{"conditioning": "class", "objective": "epsilon", "num_classes": 12, "moe": "soft", "num_experts": 16, "beta2": 0.99, "max_precond_dim": 512}
Rows from block 2 of a small class-conditioned image diffusion model, named by matrix and row number. Rows with one number within an expert belong to one neuron, the router's apart. Each number is 128 + 32 x the weight over its row's rms, rounded and kept within 0 to 255. All counts start at 0. Numbers have three digits each. After the name is the row's rms in percent of the matrix's.
After each expert's rows are labels from the 100 images, of 14976 (inputs lightly noised), where the router gives the expert most weight on average: "strongest on" is what is common among them. Only what is clearly more common there than usual is listed. The data: coloured fractals of 300 iterated function systems on busy backdrops.
# router: slot weights (model.blocks.2.mlp.router.weight, 32x192, trained with AdamW), inputs 64-127
# up: expert up (model.blocks.2.mlp.up, 16x96x192), inputs 64-127
# down: expert down (model.blocks.2.mlp.down, 16x192x96, transposed), outputs 64-127

# expert 5
router.10 126:100144141121110115099181135077144093166148106123152167128089113106081096082218112172084185127109096119158130071170134141125179114153092079105115157168136183128082105130145130144112077136143080
router.11 119:117120132124131086105065105102185127138118131101120168125045129183172195142226129125088148093081113133163096092107164144098122068123114091135117105133117157096155074121109136133098119129173114
up.4 092:118129133139147091173114132143047066101159134119141120117152182055134181161157090112131149103169182146054141104126156176158065172149157135126185141183151074173150096135046130111119178168043103
down.4 089:099131119161102153123119182121122112095178158153168133122078128174094128150092119129092111128117088117100077161109138098175119100093127102049117132108115111090088189103089180134132166099094165
strongest on: dense; black

# expert 2
router.4 095:183160126168100142142111142136122095108130081128110140148071163108091168161143142145149094150130185109099084142164172106127048158195132153089168165122111169159125151124152149107141128086130132
router.5 093:158138137123109113145117104190125117164085080118102151142089171121149094165159118117132096123136152105114132163133170152095091072147144150109183204138092094171160161134088172123115181110166116
up.0 099:130098100116132161167074137101114119107103073147146121131143144136114132094168090125101125191130106103129123152105118119241157048119120138152156105096184112068094117162151156171181078111184166
down.0 090:153092061141074128081130224171117122068142135137122141102123107147117102120096130141144107115167105067170176090165129106145143108129115104171098125127092174120111144156166117106162078150141149
strongest on: black

# expert 10
router.20 109:156122125108048050157114155141139122132134123114074092115152095128118089155140082130131156103255110129155136147139155141108075138092216136167154099110116133101132151110109150132105136149131144
router.21 100:157076112083142105171152135096130092160173170123129147133073151133074097143186093103092161084142153118146119092157091153129124117138150112088127118154128128103090137139166115126146078097150100
up.4 123:131091158101216133086025145143129115106107136158138116169124139071118114144151139157128071141112108088121170114163112163101147116111111090108105123185102123109135086127103114075147134100181131
down.4 115:130120135125188185135126126108094141154098129077134132138193160155134172125108138096167067105171062128128135097109076093101160177136137093180151147114106116112134092144144117131178090148118110
strongest on: red; black

# expert 15
router.30 100:114113081159154097152109167118139125113092103136074085118227094149164103136041128101100149083126186135132147199151112140136102130067152110151139159126119122074103121133131102127077141150185136
router.31 098:089142153097100118145163127138171106109147079151177117163088192096116138144198123145093100098099178149123135128113128111105099115133114115103144119134136115188143107131138109078086111072210123
up.8 084:105171157183131073197123045076139080098100078115143104069170104089114118147095122091092115083086196157129117088108117136097123127150146113148170157125147159116162116092177140089089107159138102
down.8 071:098164163168099135083153085087128125074168137138127128185112120160097204140093116125175141109121071138142109129100113087155111083168094119132126120152048116103148173176156083084124100109118119
strongest on: sparse; orange

# expert 7
router.14 090:097143112177131099195078132134105084056174135082149147135077123071124183189140117121133120150155197049165142139134184085103068096175097116136140132172189162102148148108104100142158135045126155
router.15 107:148152102134111084093129132148117142133116111182092100155140119090155115165149120159117105133121136119137210171085200137133113126084130058175147175110120046110132081115089125117070189107130141
up.4 093:154124097128101130108164201174093153116147132155141081196125110114113085148069183077083127105065167142119086113126099139164119121128150169198127165131113149105123122145214128128184157115144185
down.4 084:090111156131086137107123169150142091120122155158139137143129150212144143163178128148165104149120072138151134142135122138118119124104145137074113075095220122142126152134132159069168104112071132
strongest on: dense; white

# expert 1
router.2 124:115133156117105143055134135161078149112147083178148119123081122107181167144087146179176081110127129128184116173113114136129160155144150132085177153134134106104117105114121122116095134055092127
router.3 085:149107088144192088144075113139175148128133150195128176122145141143156137135110153107105123142112170127109135180108166125150155108230102103098124123148112117123158129151188090148115106092197136
up.0 104:146096172144066166139112161148095129054142129034102044134056145146092137160114138169187099147064120122205096122132127176146121117093079175165142103147134191118159135154061130106179144131111109
down.0 101:121097111148147117212125153161206101094142145104146072130161119107150141099187112122066140150102101112082166095109083133152163160097100141121121079077142128062148119107096112158139138117139131
strongest on: dense; black

# expert 9
router.18 089:154047152105164101082118173135109089155070117105106058140139092154062100157137088123124114132103118086121160096103150141128111134110162140185120143089059135154077159093073132132142123151160108
router.19 088:142138099151174070111081151115152094111114168102107125101159123096134111138135106127110159123121125022107179132173123109127134138081142128154134125144048116112131162107134174182096110128174108
up.4 123:170162124107134123178153050135118134120086123159099154113038097121107154120121139174122136172137182148089130127123166149239092142191054164118151149109167111163106164091102082097142106170128123
down.4 138:138104138095130149102081164121113144116085171128161137074084121134084184114115155070107126132174077144118139139146145117155113085104063050168125124143135080107097123157080120129133133133069126
strongest on: sparse; blue

# expert 4
router.8 086:136100153106164071169094064145151116086110163143091170166145129169180093102161113137084145146145176150085164153169129091131153148109158088125159169109107080107088116172141138106092113094143109
router.9 064:165085090151167107155089092135176124120084098128130145101200170112082128147133090097091118170107173125143174149102135146166111126176110125159135180132120101097194107130096141109103117129180091
up.4 085:141090105120182093128206162059122141087087155066095147174145174104071137115140087157129105081152106141175161090180090076052037095122102191174151123113109151119177132130137151178115173193084131
down.4 071:124127143131134180123114128118157151133117131146115120139146145169087152117102140097128124100081159097080077123134134231139084114124066122100139133097149149096099120140103017143120215099065170
strongest on: green; dense